From a checkpoint of a small sound classifier.
Model: 2.85M parameters, log mel input, arch convnext_v2, norm rmsnorm, activation geglu, patch size [4, 4], depths [2, 4, 2], widths [80, 160, 320].
Training: muon at rate 0.024, 9900 steps, batches of 384, held-out accuracy 93%.
Data: trained on simulated modem signals in the audio band, 78125 training examples.
Rows from block 5, named by matrix and row number. Rows with one number belong to one neuron. Each number is 128 + 24 x the weight over its row's rms, rounded and kept within 0 to 255. All counts start at 0. Numbers have three digits each. After the name is the row's rms in percent of the matrix's.
# gate: MLP gate (model.blocks.5.mlp.gate.weight, 416x160), inputs 0-159
# fc1: MLP up (model.blocks.5.mlp.fc1.weight, 416x160), inputs 0-159
# fc2: MLP down (model.blocks.5.mlp.fc2.weight, 160x416, transposed), outputs 0-159
gate.113 083:136134152151089150146106118172166133221119087145157112134156129139162098140082138154101142135104130126116143097140086140128144151130104116147139128106110125158137119138155089081144143142112145160103149097151139106141137112140113151127148102131151073128139112137111103157126087104128156109113146161133095106117147126172158129127187110150115140084123130150089097103113128113114103116133164109152155146096157114129137139138105147156128129146121190146107146120110119170144145113079136
fc1.113 087:129115112089140105126106101154142120113130171139120140110096136157131166176174141112126125133154106088112156160114200145140119127188125105136146118129105105104120157124118149143102122068144187147139091109144151141117155118109109144152137134136125145145147099124122119128124130106135104165148117124116153151140150123097094118097146109122100121123069175118129071088113107078144118144110132112163124106164120149128161120129130147118153120114153121163121131178179142112137076127157131
fc2.113 085:135148154139159166136139125158133111112163061127165122157110136140163134093111139135095118097122113154118086097120113126091208127096130133126108110112115140169130163119112104158125091134107123104154099177177122118106130071114132080116113115123149136097097085151155146089113116120155094123107125144127164120129124101147117132117120136130136116155124141113119118142126135139172151124158161131169136109168136108112133172126160101081127144100176130134129105125115126136160174154102119
gate.115 038:118123121101126135089128126119137100153137108131143120137135130162111119142110120102128112094123090134109141101102156157128112138101076135177086152100145161195121100107113117130137135130111105145177121116126113167132119129133176130120093138138128084100114158140184147128131124112122096161153130122144141129119083147125112070076178108144128076118077154112104132133120128112159112107118133135134177106192140126140140107145116087149139083120131154140084119114156129164119148158119143
fc1.115 039:114135168134145143127124114138104093158134099131079109156118091150127131163112106116122134076120109122129084109117124149114112122078148132153092177166135163107134170154098103156128113123156109161164104105122130142119113146134202133130093138125134029109118150108185126126126127102105165153152122127157092172122152155114132104077140126115143119140111115145137151134119135123151140110109151118153136121168141095116132134140146101143143123180151092138118148100136145130139111108132129
fc2.115 039:142092161134119087149115112161101116122098121105098130150112097108156117128163128136112097134171159120142170131085164145157138133123132200123184096153163095148136156130118168136153108147141178145112118158141139147144141140159112119115127102127118108127124118143111082079117102109113138125131102130130134083136104103154098117154115135147131112104143155119126148095108105080116112056151103150149140139155136085167137111151117109140166136183126144131109094110155121116115093125142130
gate.116 121:135139149127124187118111130148116110122173101162108117118134202105123112125155076132126134103109141125116074147132148131115100129108157183130124109146110159169133114123139140118132130111106118109098104138145092091125123141122160117143159152130101142151085125131090165097131135099111090127089103120122141203143128123158121101138176152131151140138149174146134092113138128167094111137140110150122120140148124089116111082127142175190141107114113121141100132089100113112124147113107114
fc1.116 123:122173166099128177115135137102151147111155160137092115111108116113143131102093064129123159141137133124126137165089158119086054107153152099130113148128078125137086147103153140106132134120116100107164143120139148123129181140117148116132109095150123113137131106090127116091114112127172129155124128178116149157142115109154154205114127111132150124149118115120173113128160134135104128124165130119096136123150135125126081133115142154113157139124112132140114131169150166136102186153138133
fc2.116 109:123135122140129190106159189128154149112170129162151081124109118145113129106122162149128134097124120132115127084138137111123166140142164124121127144087112126103099046114147138133119117128118136159113151129137096142121130141157176155208137097132108094149126132131135106153112104121104107144142137135134143113153106095181134147119112105125118097156142109151137096108117145136113110095073105127141122076115139123115123111134129127106167136102167085115157135176143135164117161106096127
gate.117 137:145139119158147141152142150153138133127124126131114155121135118121101140147116087127096121148104112119119137122127143112116154075126128139152137124085160107190139162106134178129133141069140106114119155141141161139089135075134125108142101155113135105137119153110134120130150132083106138163153133177101074122136103116097165133128118113135173063139117085127201094143109116152091159119139138156117101142119120182114135117097108116120114135147113128142057128115145155131154122107159146
fc1.117 144:132124109093140124092136083139134079135093099135126125141087127117128132141103126096080133112130130149139125151124133136103160155161098139117133131110111074129163144096152082155124126199140120138118106121109119166123105114139125105136125138090126082118124110146166122106140178126135083123162105153139123146124108092108106115120113139123115140155067115130185140135131115159132163136166138076148116069153146170145101094125115100130145130195095126148116135159127102135126128102136152
fc2.117 135:141114165109125119116105108129136115173102120099171146116105128139117122146141163137126160140109115113097124138163124147136146112130145102151140150124148148168159154120119179144114150189087134146097113112160178128125067118122117078116101111096138078104104129146122171154096133134137119106133142103130103143162147133134141129157127158128075149122056110088146115125113082132119112105110125100119127148135148154142110133103145081122145093184147117133136143156129095083157148122148138
gate.118 007:122113147174115120149110150131130137159151156173115109132126121112149145113074153093076121148140147160096134120132143119117144144149134117112101142106148120142101115097130142169132154150127122135203093116149135126111111149161158148141075098130141107124136123192133141127154116216126115122133141112121139122099138144129126114145132134108120123120141132111124067113097133134110109091155146104127123129185145112132112099107140106134147128092159108155120120120146127179126121154141040
fc1.118 007:122108166180124108134108153139144110156145155164125116113148117131144113118078139081070131148111136157095127128137139134114141135129144111095107126117156101147105095099122158166134148159125128147194088115139127120138130143165143146145085101127157106136152118180116156131115118210119106127144139124135124119101128115124120124149126136115120118133135141098130067090081138151106102132162134076137121139169121112106151127099146112148136147089155083163126128127132123150122111156118061
fc2.118 006:132141106124122111130157099102187143148111106120157142109105099112108144158103163128137109104145116143122169135078130105154115133137126123160157115125150119131112097123144135106131149121132138129131109137118082128107144093137178118153181134141178112097062128124103109133159106193141122128146118104105111105127128176148136120119141117141173163085115091118147112123130126136151163119101115089150091171142128101058149138112129161106106104117150114125120135152157137101144105112117190
gate.119 117:138122133095113147134118148140071091146128142094091114111094111154123100125128136112103106144110125063109100097118132136154089158115140139135110133131148147155126126128153112106146111109120122079127128117128117106161164105119143134193141117154108116148112158120099130100123140085121106137171160135110152127133095115151165144109105126151132132089146084139131141147220108112134153152145124126128141138096078094097182126119158129102142145139116128090123159115139121194124135136177115
fc1.119 138:107115122123125119133128127135132127138130118072140124124188109108132106071113112112145120109155148104139123142140104121140141155078156144099101096112103110129109132143165126153142123120126152093119144112150136166068115112129136050118140130171119119145119127140125134081177097164144182136167125158125135138155122121059143121148110118132135084102123131149126121137171163144149134126126123090120134177095119127109139149138188144143155106142134089173117141106129171156115143158131134
fc2.119 131:109102125085143129150146113139131156154134147131083114126155132109131143142150089141159071093112146113196097152138091097138107112123092139112132132135110152117124129113096152130131157129127144129134131117192146130126089144140129128093143119128071090093150143086094093158136132112119159140155137118109149141121062121129172099167147094125143073093091125180138123103111134120136105134123151131147149126149105133110158151142082145130150134145144151167139152129134145180127115151131099
gate.120 118:123099123120167108114193107105124115084097115122151103152116072128104118147126127125100121123102130092078134139113154123121126084146090125125145123130139122089092143107127127109127113133042118167102097135137166127150133107106142072171146145152147146100156121157135127120155121120110104117124121132147126120093151171094132102119088108135119119127116093094106116151114123150112164120120117111116138122085109126153134125199131116137128117116132136137129190122166149095127110130189147
fc1.120 122:137136133093142085128112155090120104139157109124078156130148159131084172076119113149115157131114145136109142140134124157126121134125118082126106116142131130133112091118135123127121104122049125134152149152128096110155087120159131091119101146167106099116124116142137122145187131137141176078077116136122114166134142120156120101135166100129120113095114130103121119094118132151082139168125143110119136125118127132165204114143121119142111127135095124082131184117138159103151101129119155
fc2.120 105:136084131128089122081132083082129128151133101149124122128136124153140096158133119155105109113121137126113107132105131138126168125088147127132130132145130165141172123135109120148109097132091128149142146166086134132136130131121103156168142159103113091126153130129114096076121148086119127113122108135112142129149125125152151150127150113121083141126141138153206147072085174167140174156148124108142146115104110116077085136143128104159126119130089131149122115137156195099174150115140107
gate.121 080:157096141176164108124141153085104181152166150148106122105154097106114138139126148096151095159098129101106124138126107116085144129131112153129117158115093130127112126108137106119107121119129109114182138075125173095122090129118118141083111143139104098141137095120154153136150114133101165097122104136140127174162158115127130161125127105125136135118144121133117115095134141160085095105105100103103109155129131132144085095141122114075155181117103111121101130112093156104095145148189110
fc1.121 078:093134119113119205136149110121149070123104129122153123148116116129136104118154096166116153109183158115131103132148153144182117108152154102140161137148118140157150134145123150159172107113101144138101112163125127138104134130142141098156152136137144099094127159122108118138143183105172097166169141124127183120118078135115125121149109126155091135189117132130143162157100118108143155111120145137137125083106120106121127132122162135136139083108165141093144169132146121150168138144142149
fc2.121 097:142084129188119144153130176130167113112090167145135166156148102145088113096095109146120120176143099142088096123127131135107150107157154088137097140140128143095143152108125107184138096119133124118095156102124151136153114128158065169130117099119103122127110159134156127098120161113109153155127081135108134153113166091148139114142133128128144137145174122182119146130086133110115133141150123131112097086129130107122133080103118123115150113147123157129093138098141143172154115117113101
gate.123 120:111135122103156140132160135126121102114136052104113185151104203138155155168101103174108103118120139136132094166111112124150119155114126119099146123087123137120147070113109074168134111151123119135113132139135121123134128090159118138150131158090145115135119142091096125130131110159116111092112172097109078157102143132103070132151130130116142127130142174130096104188112135139145119093104098117119134143140147099147115102132116131148161110138127135096104138114101082127131133136131133
fc1.123 129:113171124135164162147115110161131138077133099137080127139163140125124143149148123141093092125100129135146104175138105135183156131121132115103143160106126101129088142106144119131139094133134148122109129117165144145179125096172132122100155129074155105137126162132122120131137105190157129106119169094127080122119126155107071131147109122122152131111121140126114081163067117114149130114110096098083131134110133096123096091161155155160105098129140127134101115107122105122128111116144088
fc2.123 158:078070099105159139117094111132132106117136116138114135112141137196157103153134077149132141143115145137099110100159131129126115153124093113203111130132136145140093150149142100062152120133162104142189125117116143126148140133108144093140126201126102146117139165123127118087132105137132138121118184109141134136099137138130142111113111146116165099136092156125108132108116121118146111128158140146158119156165148050165128103117120122111142129113129126128147134114109098101149143149101149
gate.125 127:112151132134137144141106227132136105122155115116122172090129156128140154136132115142120148189109101157130134129133127141150152095110183114150109141137148134134152161154098113115107151090108143127132118121157132111121173153145190121141132083146132103125132147133104151144116119101152149119120124095122135139135136104132107116144139054118090114156131091101142137171141112104077157121097144100138103119128149154136144112079128114118126146100180145162116131144153139174122092101150111
fc1.125 124:178162108127137159099118102113113103115111116093116131093139088128138141139151092050137184097125140155135145172091122153130125148119125129078141105094137158139149139139097094128185120196118188141140106130132104110148137150101134153158106129111149099140107128129128134129135140136149142140159141089120116140098157141134060155116110097136142137104113121111124100162134138160139111163132132129132124130121121104146121146183112132110143116135158165151111156152083112150122154115138093
fc2.125 123:118127128148120107122139087117117113124094097136189137134138155136170128105129129144161178118170129109106145148124129141098121108123133146166138143160118137158144138112143114087139174203140110115150085150136121116140117091141144107104164150106093128157122125107111131123103096119123093113124102125160140154099141128083087097152116162125126159106084114132149088116135136118151130140066143129143144153153127144115135132132106146136135138102130095084157106165146085048160135147126152
gate.126 065:131140141125111116112149152149118131102173114141100052109129121136171156108102116096112151129112122148096128135165107113106143153179169158128125130116136140166102107130180131138157130141098131163171105121199139140108094148157142143125089151152149114091175102134150139113149125158123124172141131131129116115149105142083132102104072115116107145106132115107176090119109132098086132137140120077121127132165142103097112138124116117124113136112144140145150117145149119155140077142107096
fc1.126 069:131158154159110114115145157154139148122182091138093086098118122157167136084102134104117155136121126153102152154148103114098136149196164144129110125133116118165123096133150139135162135122107137151170095119175141139122104144150158119106057126144134116109150101130136132112133151146128126186143142118125116105142090140056140100108083114112114156102120111112155092120119135106094171120133116095104105122154135113113128149110141121135119136113135108118166133158142105143145075138112083
fc2.126 083:137114132100144119109149126117167136114111092144177143121119144118179146148104148138098149127138125107181156112146149133114105128136111102138142143148130106103122102153119128093101139126159156073124085165107096126099142064120187094112131174121164133118095110185117115114108152184114080121142172104113111102135121136139163143123160123153120165120101124151113157123090123129105141122136098129132088142160120137116119175154115131115120094133140103125107118141158141070166142138117113
gate.128 075:077147109140110115127123167135127101094136146149176151126127134162098115117151114156131099104125123111116127129131120149122119151146130094105140178158111097126120107135083117147112124118131099080145076122140104185135131143141149140119115109127122092116133150108143118108109142145132116166145155107145147090179169173110128121054136117135128073094086117101137156141107111112126140117136113136107171176142122102124109122092144063118123133172120112150100119156121142170121097153127163
fc1.128 080:113134125146122126119144157155124114124136155133147126110153123144130118115130102152139106116123092129122135162121128157135131119166111087099123139170125109114119136138110128146122106128151089059138073110129091100142129159142178119127114115117134072097140118116094110098094141129109104150142139112140131103160157148114121164060122116128174073142099100128141132138114103103114136125154110145092205163125132088139134135102136103102130118187092134131121097166093130180117088131130159
fc2.128 080:065158130127150115128119144134137171064101123102115112147132085143139154141142117128132128140104131080106129120122113119135140122103090169117160096152125130144114114096128095098118119141124170154151129113114121145160110130171085127131115180125099132120083145115139114089113145165147096175194124118151189091136125103105096067126156114118118159092154111131126125145126165135147107146135130095122154122126157150146169129143136146154124140115142168159096124083130129121129091140132121
gate.131 045:149166125119101206123104133157122120157161138134091109148128129111121097108117103117084138167134156106130185098111189128156095149149148114105116143152124170109145138146140124114134131116108167149102142119091129138149072108154099106193132150166104130111152133161147137172112172123130137143143093111144162138171147096142101101091103134137142147167136125113105122084094120097118118104122110122142150132132106156083113128119122109150102112148124131174128103120145128136134118138113157
fc1.131 046:147145134121099189160095108122146116173126143147116117153107117118099101114139116154124135146109128119154189115126179115161113162139144102128120150137134136152125144142124131119074132141094130166101173114116126126157093135115133089138139149160150136119126142187146144151111144098119146155154101110144141130187143107127105128068101140110150116138139111149078095101073102096121122122122087121134159122130107130090092152094128110146111086162127134191114100118151127151134141120110144
fc2.131 059:172093159113101097110125145167114163150122128134113142171114126125119135185150159085109094141128094091179147112120160112110149085164107126225162150127135067139166145118127104113101119125115123082104100133156133143089140126135132139112116113126123123119090107133157126117142132102124084118109108149124150103113141119112128119137119135132160113148111114158180126104143159164147101128115138101121150158148123143094134135131112123125104109114140158083163153147088112129171139125130136